Rows from block 8 of a small self-supervised image encoder, named by matrix and row number. Rows with one number belong to one neuron. Each number is 128 + 24 x the weight over its row's rms, rounded and kept within 0 to 255. All counts start at 0. Numbers have three digits each.
After each neuron's rows are labels from the 100 images, of 14976, where the neuron reaches its highest value: "top examples" is what is common among them. Only what is clearly more common there than usual is listed. The data: rendered scenes of toy objects such as cars, trees, mugs and chairs.
# fc1: MLP up (model.blocks.8.mlp.fc1.weight, 640x160), inputs 0-159
# fc2: MLP down (model.blocks.8.mlp.fc2.weight, 160x640, transposed), outputs 0-159

fc1.491:129125121151161126183140058136149145163138147142157116118134118127131118128155118175098097126076122121150132152157074138153142108102145104098123128180152120152123093105111151120116165120159129139139107164112082124110166149145115107124137141166122150129094136194117113125109105110106165106127112102144126135082111155120142137086121112069077154144142099148083122137098135137156117135148143126122148136092141105135115135054139163146142131141121144123159101133123118108117141115136114
fc2.491:163121124137130123119145129100157137114165117135119163128096146142144124122120099125128105123125081102141087132119092138094141125159157093094137130123160114120131103122182086162128169123158133169124126104158138121071167130097158152091125124131146137083100093102178135137150177128140136107077095134102133136127120172139116112095116121136133115139160117121145171183111113141107156144158146122152097107143124148143110154192169142132128115141106114069151171119134138118118116113139102
top examples: count: three; green object; light from behind the scene; its colour: green

fc1.584:099168085131154194139134148172148170098126146135130135164099139121150184113137156103141126080130149145107149130124097114110117158098140165139120086121099158068132068095095111118129125087116128125139126147124109182113142139134116129148097141132152117124140143114164126133139086131114107154115125143105093188139136082095137083136128114152126134085090087144109102132110149136156082154141141145137131136134111111140131133152114135149174148143138123145143104149144108146142124090132118
fc2.584:109093129110128099154133107126164127139093123110117129154115116180166153119121179120129096135153098136111121156131117128120165140123142105176102121152154102087124079162138135146146135102130148138078103154120104135089149096186145152061131143140151122124131146140122147113111118154106111131142092080195137123158107083135116113151109166157154094123104102114098129138114141135096192176121112141134119108147140157115093145135116120119137127145117145111133149089145143150134102128158146
top examples: red object; its colour: red

fc1.340:157107107086132114124088143151164143108145132151120121082140088113125130115149117163108125135154133100151190133120086111088137140100156138133122126143084101120097138159093134132140088145115136105128132155141129095112137163170130101133111107105095173122132148136159167152117137135112139124194121106140157131105140094116122109121107147143087107106152110143128114137111114132148095112142128127124162154181179103151136147050160121168117078168144099136115108116132109156129148130139117
fc2.340:147125091139126131108166119097134155117136137108130140117096110090134099138098153145141108092092135142162114118149117129183120145101131123117154114131105096134142156181170111183109119112100119116123117129127136186104125136086209133139148100136160106137138134134118128185165072131101148107095098148106116122119086141154113123171192101119170153107123135126133128124136106123093148106133108149133134120098107087118114117147154105120146088150124151123087126133118129138169104137144112
top examples: count: three

fc1.154:129102131076112142155070083113117140114139125141094173139126094120149143164149140153095124089116148109127136156146118158129136200106114134112125093126137099140123099132124126106094107137117133169166137155129132136170120132184153094115128137127116126144122161123144128098143155141142167122183159084133149129123113137157158108132143104161074141133091104127155113125132146095125097141136099087113111111174117105151119126111126140161130132144184152108125106091147087159103109137163126
fc2.154:134148111128129111104125147094142120142119156147109103150130120109152123158160130115125163114130118115149112150102143116105129061112146111104117136160093095119110118119155065134126176123077103136107119114130135152131159127112159105162140076119153145174171168126166102089097123144103147131119128105185136126128168136083098107120100095134103116118169124146117159116101168137107153123155119109073127129126113115098108094148142101151162128127124139146133152092187134143109114108112166
top examples: teal object

fc1.517:127128076107116126133125117109145154076109115097108103155150101150063127128124158091113115142165126124094135126134155123140135147156090150097147125136108125103136180095090131104120109145143137168141154174151144133144114180133132161102122128131141141133139130162147137118112128112106114117133161151170166096114150112134089118102119175159155124137124147139176133120101149132164140119092158156132134143158117158125117090182162114085103126097115091131093122093154128158130133129069110
fc2.517:093080159107131109143138124122134111127138137106143122118140121156145114100141123137171079154164112170123138116141087158115160100179137127144122136112100127111115088150116094133114159147130139110084111153089125097137156152122151088113173124152102105138140108094135094112114158096119162104091136158143127150146132179137140148128133124107139123102128140072173125147138156114184132147145110127150143154103071135118177137148154114154114119147090126104167161142122157124145102147124073
top examples: count: one; blue object; its colour: blue

fc1.220:129131135146115133107146107122147179100093143138111153102142069157104097095133143170161104122116140140176133140160110112102139164149109104097140131134134135135128177139107097159128149141102158135097141125116119164107160112114155095142106083138117138145120176120123101139157186164110130172130177115171124131119102101116177130114131134125145158126123140143125100095086133126151128094119175110136137130077147118124112086128104082121089102097158125110145108134133165121160106129118100
fc2.220:130137146127162124114151133139157104147149128133111093128188100150121146146123135124132144167128158186098123135085085164129173099145144132095177119152098111085100142071097146116122103094120117182144115159147102102100098109123123119136162103172120083124121101117113084133104065123112109080090139105174147111138147111112125133147105118130149136153128108110115162134144118142138095118092117145111118145125118140114142142160119133107160117126146188157118129119131108106121131131107161
top examples: blue object; its colour: blue

fc1.415:102166103105134133093117105165135097102082148118131144129100101120103164109110111167114098172099162099109150133099129116130108168159115090140126153159138119120110164137130159140139154125156121119120122105099091126127151081125094142114129104098090136130137125098131131139074165119113127178157116172162110128112101146162140172152149105151121132132144107151125180131155158156144185114111125127101124089113161107110120127141121105128151128154073097137163126132142160114136147117176109
fc2.415:117146132053136138110150122123127151147114168085132114146116148113128132186110133141122162114132157154114101129106172170131126105132127091132162127144113125149118089100145091141141139096131173126126159153141156140128151163139142104135158172063127111119137126130111103152094144123163161111105144104197142115152111109172132109143166086162156158149142110148135139070121124150156118148138111120120115099168149115127115123097126160163104103084132160152146127148147118137149122121110137
top examples: yellow object; airplane

fc1.15:148146124121141162127127129133168092091144147135132132127075126130132102127155107109103118151082163127133145087128134125152099164118100127118106065157150148116148130160144096103109136151132163141128134158086127169088159113144109124120134149108158143139124163104171145137105112104125156100125137113068155107129089093162119120146119127161121132149150164126151082120135139134156120150132099154135123088096176098089155098128182126137143105123098161110172128164101094133132103156114116
fc2.15:100093171138111130102121125153129138128120096147156123132124129108142137129143140126167089148107115116116124094140124154137173147073169140161115108099166134116121104129136155126160163125106126102101128191134144150156095125160130164098147134178121129102120186129122154176094144138094088088151159122147130133112126148129137116144118119127127106107106105093134108111150112120109187099149121145084130110157122111128128106134219133172120135112079109150126124142120126137096098137124148
top examples: count: one

fc1.77:081166117117142121139117074076152130125147127107120110138104152131130108148167132124129104083118146144130099146131151099092126153135113127142127107155118150120151142120081137146175130128106083144140109161139147163070123120133077125075154130149145110112131115089140135120090157135165105130122129141122090143121143155135101139138086074172093127122116131133122137143148139113115204148136126173147103106128152145162130166088158170105141134117128149147135122121176137121180106134135127
fc2.77:103105148151157118150146097098148124121149110123113167123123132133134092079111150149127131100131144184107163125096154151150145119130110139119086126104143168146122155124165135161125198155129108151109115094147137163082138111163133148135132088130125121160124136148137117156145061159089103143123137165121122122146150107127127121115141164074093146145159138103147095131123111141158153154121142141117111096140152136132148134125173141099120140137108196090128122125120096128083144113086161
top examples: its colour: red

fc1.439:154096140178081118149099147191150084113104140124137116152141111143145112126119148133105124097115159127174145152123100160123136103150141139155137112127157113178077081130103106163121151173117093148135166183118088123109099108116142182142120154162132132133122095140166171111158092100159102150119110115150143107127116140088140106119122091146102086118153131120122103108149132124114143132122116132149130111088093171166126167116128133107132127120135116120141097089143130107098107123138113
fc2.439:175158088102087125148130151085124116124163116148101123128135131114151114105115145164096107147131152140140158105088104116091139139153142128124142100148127134095142126138099179128139086131133178133130120148121154167143150132114150132132105144110127090193118141106109153144142147160084039127151135152115137109128144158103151128133154200119139116152142113099089129138137133117173090129126095133108134163172156136126121118134117112140129150128111140127133103114174106117081132124088137
top examples: light from behind the scene

fc1.156:106147114085082120142162101087082094103117126132150095140146113133156131131133123094117167126138148096083131120168148115124168098138141108119168121086147116089125143107097099157093145147171142104110141148120201157110147138080137160158110107112175135136140139118134115119130120122135132128106155145064135146124158140170124133154114153154142130113149149139105144115127126100114146132147132166107108087146150159121138131124094120106130093101125100140142180132147134062151118133128152
fc2.156:145141089140141123118154150168175143127118058143123182133129094140144125142109172162115152127145164125110156138123082118101084089119120129147124130133117131092122102123164097096088109144134099103154130136141164121150132119101092120162137097158128136067167146106171154176158171138093102105087110121096124125096134120118091114152113112146130128135121159149112135142177129123133115148135123125115145138131147111072118110105152129141170100149128122152101140126117092100107133140162144
top examples: count: one

fc1.453:080086147167108149126110115110115123155126131100087138113154132150145132139164102153081096136133135154097107147149140133103136135141107102116132133111146104136114111120114125116154092190114152133112130115180136110102130110127139179074130118107125164141092121139157120140109115135111143152160146147148153120170126107101120123145132110113172151128110167091095126127137168128175130128145094113131089142124149139116136133078135151143167161054126141111150127169139154113134120105061160
fc2.453:138151147129127139119134117138099156122146169107136136112154124121085113122143172120125119123148132123102141133129118168151136160085144121146160129157088126135133112133135160123169085130119116140144105150110081120130142121172142137134150114150131149109078108161131124124154112137049156118138176124093141133105162080159100101117129098148116147147132137105132185129178143130150147098057155161136110108117149082129094128126091115149133091153108123146080151111127107131113157126179130
top examples: white object; its colour: white

fc1.40:113147173103107139121117104170163109117111085101122121176146109119135113143173116125110167118133128143190178105130108161143141121121126114156119118151166093131111135105103151152094106111117099165127164134169118126151093140130127093109121106110097166117133086106122115152092170077141116138120106093118152114120138142157092141145144109148115148126130168173103158098126126126090118100120082139155136122163147111112095134121091130161115103094141117105151095150161153163150147119160130
fc2.40:097091107148143126116138105158121124089152125145134122091089144099146130105117157121121154148091131163113138115081162159173146115133121131121112158131132159136129141142168122124126146134123087158119126122128132113137115147181143125152106112127076179157175119120152122137169167148110087137148172131171098089109104134133088109110112135123104140138183150104120139152108134165068116099153104090114149143138165107151118129182124100137162133130114109155131163127097150124152144110114097
top examples: count: three

fc1.488:110116157145139137103091104116133154151128118111157172129139140126108163135114138131164117116075151127172118154107149118188090183137121124149117116182145143168115107123115146143120147115123114171107148111094113123131159082150103109116141170114110111201131131097148130089144106159124141123141107103122123143132135135118091116135176132152154137143144121111105084175124146118089121125130114162101107128135134098132104147122157128138147141123132179104122117117152130149069111080082093
fc2.488:125143150155145155127104135086140117100084133112139151137159065133102122149156081114108159101144155098122140142098099158101144131120095127125107130149123154094109073119191133126103179140117097153146139149130131124112119142076119114148119111137118131108109142095139137109102123150104117160153136156104118126173143135130158103136089141097127103165078137117145072132104062099129136143134132114136125179123101154080105126097132127096128135135141123155183141115109150129141121142129153
top examples: red object

fc1.136:125166108121100134048126118096121134105095137167094110135134082124093173134128107133154136085108094105116146164155118118155150147110170123127086138135130147083147109159106120143128132095125116112095092137071116148165161139115123151107101167157104128102137145107144143142129179118143117131141100145151158132120109084126163145175157128130133107089125135165176144131165134153129130121114121136142137141127140137124105139108134124144157116131102105094118085134135149129121189106164166
fc2.136:100125111072124137122116128137137134121101160142165111142164091123146146131122122171127126097158119139128155154069143154092098141143129113093117122094110148161148129150100099147134110147132141159135129128135099159130110119133133110084119115097170127172145092094058135136092139152088138125138097128155143147154064094148144117105090135135152156141156123169106137133091131176159130153097138098133102122113148131114108134124148135183099115147119098141099163098106101151090134121128148
top examples: count: three

fc1.365:068109089164149122067083115123083097138119115127114113139151166127139122114150121116151105120115128085098133142116128127152155098122105119097154114063157155144118161142114148145142121124114152124154161137160153129133166137132109108125117092106141096185139114113129115135117183133123140214158116131139148082148099115121113118102112132132131118141134122102132145120082134138079130120195112126107144108138166117133124110142128121136166124129109178118144112134133085161121150145114146
fc2.365:110131135089155149138150135118112144096109117180158143158112140105101124088124172097123119093116121121130173138152157123107132090083125111162122144162148156108126142118117137125108130154130165131150154120112130091103103124112153159119096119108111166089122149129145127158163106127130109132080169156121151087144142113116117101116066136159089102180159136122130145118112153125112124086118134098163108177084107144125123142122090139121102171143159069134094133103113153134145128152154103
top examples: green object; its colour: black; its colour: green

fc1.311:124132157104136135141125084101140135142109127140138116135136103121121090141152118109099103135122179120071119179115095107100139138119146150107099132148083099144135148125149173164133134139142102124096166120119100114134160128127128158129177108121153136148099109091154098144109124116097132138155136160159137123092121083105077147098134126128193157146124155119115118084089143133131127119128155177141113123133123142120138155119168137142117095087128105188142117111134198153152090114115108
fc2.311:112091122122130130102118124109130132119146103143114148051159159140139099164102148148122128120157147157147112132180086140124077128109130121120171151139115146133166115123138099143137090142145146121117138123161088138085139110144147111176100095136118139146115125145141114177129115156131169149131130120168135134129114117131073144145147123136140181148081115133126101152137179154175141110121123148137128068120131110131116112103149136147117117106145097161143160143104151129087140158056108
top examples: yellow object; light from behind the camera; its colour: yellow

fc1.394:089156133169115103115102148168123110117142135142131113132135090115086102162121087099115110104142124127127097150121119130119123139093115141119150146171118138144160097108129133092189144136180141109176133114145150140132118169143166044117149095126116099138155117116127145114138161141140134123143156073152148088100138119171141110113116083150141140173121166164142112124133174116089163123094147170132145163111129114158127155126107133117126155145111127134134115089112126154125091109118116
fc2.394:134115113118113136141150115149164109116119116159146145171120139119171104124109180137133106125144105149108120165127105120142114088106114099151159148092112086122131093102176128095167105130131126128159164184139187125109140111117130113122117167095128145104101142134166165120124141097099072108105157099095121120082117182143097102110124135130151091126142167102080126141144126144115135101150107139139136152122159096132105114115070118139105121106142100085101124112110133160154138112109114
top examples: count: one

fc1.420:180090122133110113158116127165116134160135142134105141124150147146128140166112124117121135120119179144166115155143104151158191109159138142137132141113150134103120107134136111119124096101134109148145140048096132121146105139134136146137125159117113123146106117152108195134118144111142110094132062132104195139112093092123090143120140090146129098107164112127111144137109159119110138145134069104127085117134100119103125097120169149124119099132139081147144096146142111126139132096175120
fc2.420:146156115143116117144108124141096127107145110163155130122164130131139162124113162133106185092128137186170159141138159155136100091056139131081128127128120095130091128114113086105139113149122099128137162166116126087132117129137157132104145127162099131169085158137161104162134098138109112081119167101110135123122120121118122133124098136166116132146136089121097087141127160128072146106121130091129108130173110115133099128136113154124107105093130114111131140147110090127186111101144098
top examples: yellow object; its colour: yellow

fc1.582:152115098100099118145089159099175137117155148197132144140108163143133094149156130104145112135126097123114111143119113147129081145126127123119101120084114133148125102129115102130157104118121132147151158108136089139169171111144125126123126157070136167156104110127115121133117147122126107142096118119122155099148170128115113085111139137115092124120151136118141133121113181144140131154166087153083118167127150073118164157108139133165140105147130110095141054138143154106088144140132086
fc2.582:170171143154153114124164137145132155130100101128130101100146136137140137130185172139162107140115158145170112133136111115101104145151156148139105107155137104100116125136137171109115118142141143101142152135105148076122145128106126128141133061179168138115161188133161135090115100114087115163154164119122138141061104179130129131134098132130144108121102147147123131152107137154110118165170134151158119110106156125149117131107116109133082116125136111121154139170135125098177128118168130
top examples: yellow object; its colour: yellow

fc1.554:104109122101096113150131105095136127139132134152130139149142143134151148198155140127141086112131150147119129194152143162088158112117100118121125138124139154132125131166110133104078108095138100140149153117160140129146104210161139127120128088093115117147082119186141102163124129107095114114119110099092156122119133092134086116140161120122129111076115133123138176123139154140109137149146119098106114099128139109093122132117156135156133100115157133131118075080128127133093141159155153
fc2.554:159131132144147129142157115100119120115181127169130167131122144179146124121109159124128089111091177096169098122125113120135129151132099119071139106126128110153123153133154092071118142117159152148086106130127126136102129144132164148152147137132129126086115147104193141128147113142079141153133109118127100111125147139166125156128117138146109108167133099127098120142147140136118133110090118097143052175102112156135094158129105135103110129119126107104197140148117129105114155138142084
top examples: yellow object

fc1.408:148104106114115102067118155154147075112122131136113143114163064099116185164134140167132184129130108077138136154129117127120159142121159159174137106152106111131128087144128100143102179117114105138108123113154133127144111124131089164153129159160118123117117139083145128153183099127107159101102118121123145133121128119108167121159118128163145125164136148088114113164158114128111117149096105123151143133107174109154110161111101093119117113121142087099131130163141144154119117118091125
fc2.408:145146133141137112132125154095067126155130142130129081173173098179147139092105128176123135108096174068139161106164109112119130127148108130145110127094117130096136132161099099176153129137108176139109120136150105135117118115108132116125150134134129113122136148155074151090107089139151158152121137136130134123099130103159086130145110110153148143182164172153124106181128127115107122082148119104128121141125066148109169121098148134098154117108126150143117113124148110111124139128152142
top examples: white object

fc1.424:118104128139161130088131099118177157097095138158149136155138142146154132162152138087116167104111149073160140144118097142149155135163160125119136138118104125132136116080100099170135090135138149139149131130094114118136097129105148139132146117085113092126094120128105112117150135100082102124172150084097128159098111105138104163090118095095123116148105122129158156133168157111097137131090118155126104195134107157099114114146140129117136059126152139150163118143148142105137136145138132
fc2.424:128081127123132135147137143109173144133150101101121094108130159135115148122096126079076133118106127166107139146119118152097152129127120113151130117196086119152092130152134169058158135081122106134179075148175150108118148167150129111115152154131140112149125155125142131118158090157154132098078126097158155140137122118144104124170127150138130151156143164130117156173081132151121144102111125101140092137160143115152128142146118117109116136120124127108113079134135107133108132139092110
top examples: light from behind the camera; red object; its colour: red

fc1.46:130123128151094111093087147110148089118168093110106118115120139097111145137103194099111164156127120130083146102129171124129130103175141148101106100151105141123129138179091091119161084141091140125145133121123125155153140101142130098121126109120134132128127178153120138137114135167148106158108145139160145143119106128082124166137121125188129119127109164106135128119102135136104192103105105118086150128124149121118121109139144128146149091112124118151151101129176115151153114114064172
fc2.46:118172149095119150118138123114151153131105121147129128124142132106113157091136132141147101082133075129148131120151069140139127146153112132116115159150118150101142149111091117109089167108101135137137120090100142060132136128157167111106130076106121136117124084115153107125135166089120129146120106145110123114107122144097149125156128113118135153075190121081151133115087153136171105146080135167115118129120125113136126143175116108133096126194121106115132110145144088085101104125138113
top examples: light from behind the camera

fc1.208:103162118097066097133152117098154143123128103161078173102105110115108136134123121146088140129160083115098175126067164137155122126148110181133100119123119096132121179127156100112117150132140131168114146110109117107129116163114136086106107108135153118128178152150140132113132151084161142152104155146124155115121133112113128112106123151154111115114133151112150158100121126162142135116122111197131107119159118093093111172122113113109109102139167160126092131128126117159130153130170128
fc2.208:112084141135120154155168137142141116150113140121155112130114155164177129144144134109144206101131166146151115133148078088160150104145140154134126140120119102094122091127154127195099109133151149151108142161149123150110149134108143142154121159116136088103113127107166117148119142171114114131129083113096112127128145119146079128138147131116137143126138113104058111096129080141126117122156165083081106142134111129083120126133181152128111131161097128137141129117122103120136123100145088
top examples: blue object; purple object; its colour: blue

fc1.261:075134125112112163128080096111135104138151138083091127145112141091123168138107093160120160139113157119153123106113091110137145191129142121094150099081121096150154109127113164100144118139159144125140111122136167134157079102122117109144140154115157158134152114128134109131120153111117109150103178133135164155095159105125167105130138141129160126105096122097139072139139174146145127147132093118139102094104082111118073118156169163157124112118122133112139152160108104122152146138134131
fc2.261:109159103136149132125123138111129124116156168169165120168162143141145132122129141097157161068099127104158111130084118119123147129106126100123116160117163089164145115155141127125126122113134185115142129104146122169104125117101120150076123088148126135123108192112168103178110147161066137115105122162136118127153131104125110092111095147081154128128144110104164139117142106121104144134152114099086141154152149150100098140150108127095132128116130127157092137074141167110131142110106118
top examples: red object; its colour: red

fc1.37:110107140141135144135120137180126129104116152136133110155118156138121119095135112096127124154163139103168100132125120138148162132140161118171108163128160160126138130175123145108161125125103133138139133071107077104156158142139153097146145149098105153175115117147192161171156101108141093101112127145088102106139131126126106114139113072119141144130135086107141141157122152138154135141128105111087123113118169077129124140077116114109133174106152087150104103111114170140139122090089120
fc2.37:141111185131138094123139138119089153128149139142152135088124101113143129156140121137113153139135159137101125153103123091133120101114119133144103180115124142167075095191136134145127120128095120113172112108140173114105147123079124108124065121109143138129159156147120127085102090126125127132153132125071098105132114118107096112155117119137129077092092113147099134133141116140107107133168163155147150116089141102148074121116102099134112122157106089166125107113148102150153151102126162
top examples: teal object; its colour: teal

fc1.468:156136135145149104100126116125182155148146100145117106110118085167129117144123141139083123108101110121132144080115083130169081123113165130126160087156141138147127122097106087177141116099092125126157059097134133144121135135122142147145172156139087147082136122163142184125126153185097129153136139129125101121148149142134153125125123156141134107150110163139118122125155150135110160168116100098109139148132074104153133165110087116144127125126085089139119124130164141142125119107131139
fc2.468:116097179144098126101116145104124134151112151124126156122122100148150149129103123159153156097108137126115155100120125149217121126171136154160128152113143114112115137110090135121177124075150136140147132109151127074145135130134109142115104084113111185131102117117110139140129151140154118164131067152165135144125129140084132103187104108090102162109100123148123134139108123117105108101137130146101151112130095119137127123161119122104098132074133121115106079075118116148116120168146125
top examples: green object; teal object

fc1.346:143113117141149124097093138128162124153125164135062146100142109124141166118173122132107094105097106146153131096114158166152131133140119109140114132125133151132124136190114144139128139113175135117097105090147126120104156124087100091136127118158156095172094097150096158131124105122117095129155155140135112123133139143141135144136179164080120103062167124139139096112090152111135148091123137147151134170130097112155103131158156137152120123107078112124094150106107126134116177103126151
fc2.346:127208157129079136112085120125114140110117158174128129130112109151129140137134116114121107149101123125156143123121176153117127099127169119175135125134086139123129113150104133096152150089156153130129084152118192170087158118125129110111115203114143135138096140138140124104156097115140175113162163114111105136109123115139097122142151161098156144143162111121145174135149133150134122144139117155134136173130148135068158128165151147155133144136114135097151102135135125153168108121115118
top examples: red object; its colour: red

fc1.22:126117113128137157091138112123114136106092140136119104169133126148137105170189132123132115079139113139188111129111128113134127175155087110138121067130104153120140144092102134136184178120156114148126147123109086133106116124183118119069120129147138140120130157079140126114165134092166126099126154161092114127106176146110127093112090119147138126105142119145131159113116119120100145108121120166153129157168118157124142133073151128132133142112119157119132128124168134153175096143100124
fc2.22:118118144124147115134148112095165123137126126120115139116130101156127141148140117144124125095143092127166169108141136159152132137105115119112122145127111188111144128133129129143155213099122156137095121099131132124067078124191126139070115141108148128102140147147170140164186101105128113177156132118101115129136132187128107136136116115101119135098122113141130126160110133085113122128130141151090119098135100138155126139072180108113141144108112146101154177128157116144169131152129123
top examples: blue object

fc1.359:145133132118097095127142105082111106129119134094114148138153144109118120127118132152088132098152151119129127128171122087142152100114115111158164100152118128108154177126150103103150155119107130113166105131116149116170132132096078113148079107121099132133179124120156139145121155168086150086111123111121138093117164123161118117147132132162140106165098097145169158156095138172144134172144125175145168127151116120133121105093062126157111106140172142130123105136147144111105132175141109
fc2.359:087117143140123120125084127090117137111084171169123130122113121145155101166141128085134097150164137126143156142153114104068137167185139119144121128124132177099142155123150150148106102090135107163130143131131126154146109119129134099124155125116121104087126090121048113109085132142100094129096114139111153122121127197163136160143111137147153139118143154094107142128121107159131100127126163110128158109112120128126077145107141179170107120138120145107086107131124133153124125098132123
top examples: count: three; green object; yellow object; its colour: green

fc1.236:130163098049120114114118124126104150148139105098127128105156109080121120147159154102127119132130139138145145124153123111128143084141140144150169120133149095113143132144115162152127114110178194146122121137104105139131111119130139136089110142143107123161115144151158111121123136145165163099105096164163133094095127070152113147132112154142103114148135126108152130064190120144145136087140130167151119130136086103103157135162096108095142090147102141145122112118136103143159143096156094
fc2.236:140105085117152115135150157178164131167117147136123145061151115127109095106154142108095109100140113112121174134129135101131153163152125148067124101132117146138139167114133136136150069105117143089106145148133130163083140109111111143130130129145092180159106117140142134162123108124155113115143093144120101144101099146134157130140136147068124165120171133113145128088134143127134114125131136116124131087085120118082156131168081188140115089121141140150147118138155094100131129132126130
top examples: count: three

fc1.628:082147132121137139147133135121152114117123132148105118094125163104130125156156136118141124094154146131071099084140127118088141118130101088124119158129128117104136136074144140143149132077147118121133126164100139153137132157112157165125153114124111148196138123107116125167159082153161154091065145134165129147186134143153146095116127173138105138162148126078106139122164155112108100145145084146151137149131107098126132139118127172153106112134126101095141127069109098124132155117136130
fc2.628:131156101097131146118132096167098110119097158106115099102160116107077060141144146130108146124112125138155112114110142154128105123125119135159079133107175131129106114153137134125101112162146126121127117128158115161142121127144168154128095090139144127152123135115146160160131145169068073133152146116100137132106124145131170153067117139093142095080158145126123119132139099148107098140148107126143153150070133132140137128123112148141095159128141106123185090119075155123162139098146134
top examples: yellow object; light from behind the camera; its colour: yellow

fc1.245:143137151109157106193102132158092135143131175118143143159095149123161104140133142128099109103109145118155107104137117161132163121125108148125171168109093103118104113112107170109123102091088132122125142077084085090115121150148157140085110147134119112135124130087144153077141094143139129134127132120094121145133141133132180109107121175117118096091102125155118129164125153163134111145125115116092109124198143131138124105107133130138139154163084102141117141160150112144161165150121136
fc2.245:128130147126104148106139092129145116126129104149142148155152142103169147152131175135125100163114121123109110099151149089113117168129141130136122165122144111114120132139176112127108119081121147149165137185170166179125102127123140124105113128106122131167126127100143095125090146142120153144094090147106151141123109096098117163116100096163084032112106139071123137139136113119133089139102138116099130122121138130148129157136102134137158115056133160116127133126135134152155131149115088
top examples: its colour: red

fc1.21:124108094149168110082161154113125132108137140138088152096144100159101130088134140134156133118157170088081147144090100109134149101128108139151145129113108159155103143132106116130162111138113138108155128118146133084133130079139140144166092104076132107154077109149093156145138130117115112124120150126118147083133138127145120158114092083129138114142108106140141103190128154129158164137126149159109118149157116137157140112140146146163191125165090137102130110122163143113153157158115098
fc2.21:104123123148143135139128102131147131110084120077157081113110152112113131086155107133133089142138114149138146125133129077123188136164122145133130118107185094130099166174128112133086160124131143116129125125189123094117074122130147112131113111148130131149096140134121123095151089114151159144131127124143136139090131095157135135136135150091105158128148093141085170075141120112180137126150141105093116133092115151150088106129149168125103106166149120093089126139158121160124150121110111
top examples: teal object; its colour: teal

fc1.423:167109160072084115115104105085136120150112089116120136136178132114111173108123109125162082129098154155117075158191103141147108134126137120115122120109130119135148103115124095082161128148082154152141133149137185175129146112140120128122120124102119119130138124120123091121118122165136118091120139097115128114115179139155134130136121143105086118129097158126131110093133167128150169171154155149134128161144175115092129133128160105167092109164085121132136137149141148151142125130129095
fc2.423:138137131070143122097163147200127123119135170101104117095119109118134104091174146083112116158107145103101162134150106113144121128092140154130115107188096086132119108130151119123138148137126116119129105144104118127170124140112099129167124121102111120102154128137105143142169118134147112114147152131183155140140122171138132115128150068132106156141132141113120146109115125152107046150152146153088115129171112144123097149134125119143187172162129136159141125147125135143132128139169137
top examples: white object; its colour: white

fc1.383:164099099158100132163158151132092136145161135099133160143169142148104160167118095116107131145132128142128134151108119167168134098125122129119113153109105126154112125080138119161102123173112137154134114099138118120153143074134139142143128137159057161148125118117108098114126142121168112107115129115132125100173094149106155106105136176117150152112109153122119151163136172094113169147133131156135109150147098112143105109093143113111098103160116069112090066116143129149121160118146129
fc2.383:150150119139098127160123134120130150174133126142128133125152219067098072124128176150120119149085134122126126126174144136092135156102150104140175143138144124116079105145122144164110090184130116132114128098129143152148120118138172140163144132122153146110102106106129126135148077116078135114141132120111154120139120098105166100112145100131129133159147155167166141116135135129133135106161089163101103082157152128153141113112106131149121127131150099128131156148071146136114130129128124
top examples: white object; its colour: white

fc1.226:117151154161109140099110150122122115183154094125102093094165141132104147126142113127098123135148120146127113068153155157112135123115093114111117113135131095110101136077133140121150084108152135109182112135183104099102135145146133103111132117128104155173100161086155131151134163129158131115146160141113107166124125102120128148097129095131085123111149193145155088091158139146157100120149148118106099107105160149162133126131142143114155132092120113129174146091130161124121129117086150
fc2.226:130160115136070144176137151085117113116097141097129161120119106163094154083111127138137153099106133131159144115110062090115142122060113113130076119144106146082133120203107140119112116136121166151171139132090158124124151120132158097122124142119146127099085143113109140136119115081128151087128148119131143119123146124097107181134110147132112142150145126091134134157114181164115125127108133091129115150124108115122111129142085111123153113128136134094132087152149109125099156128142128
top examples: teal object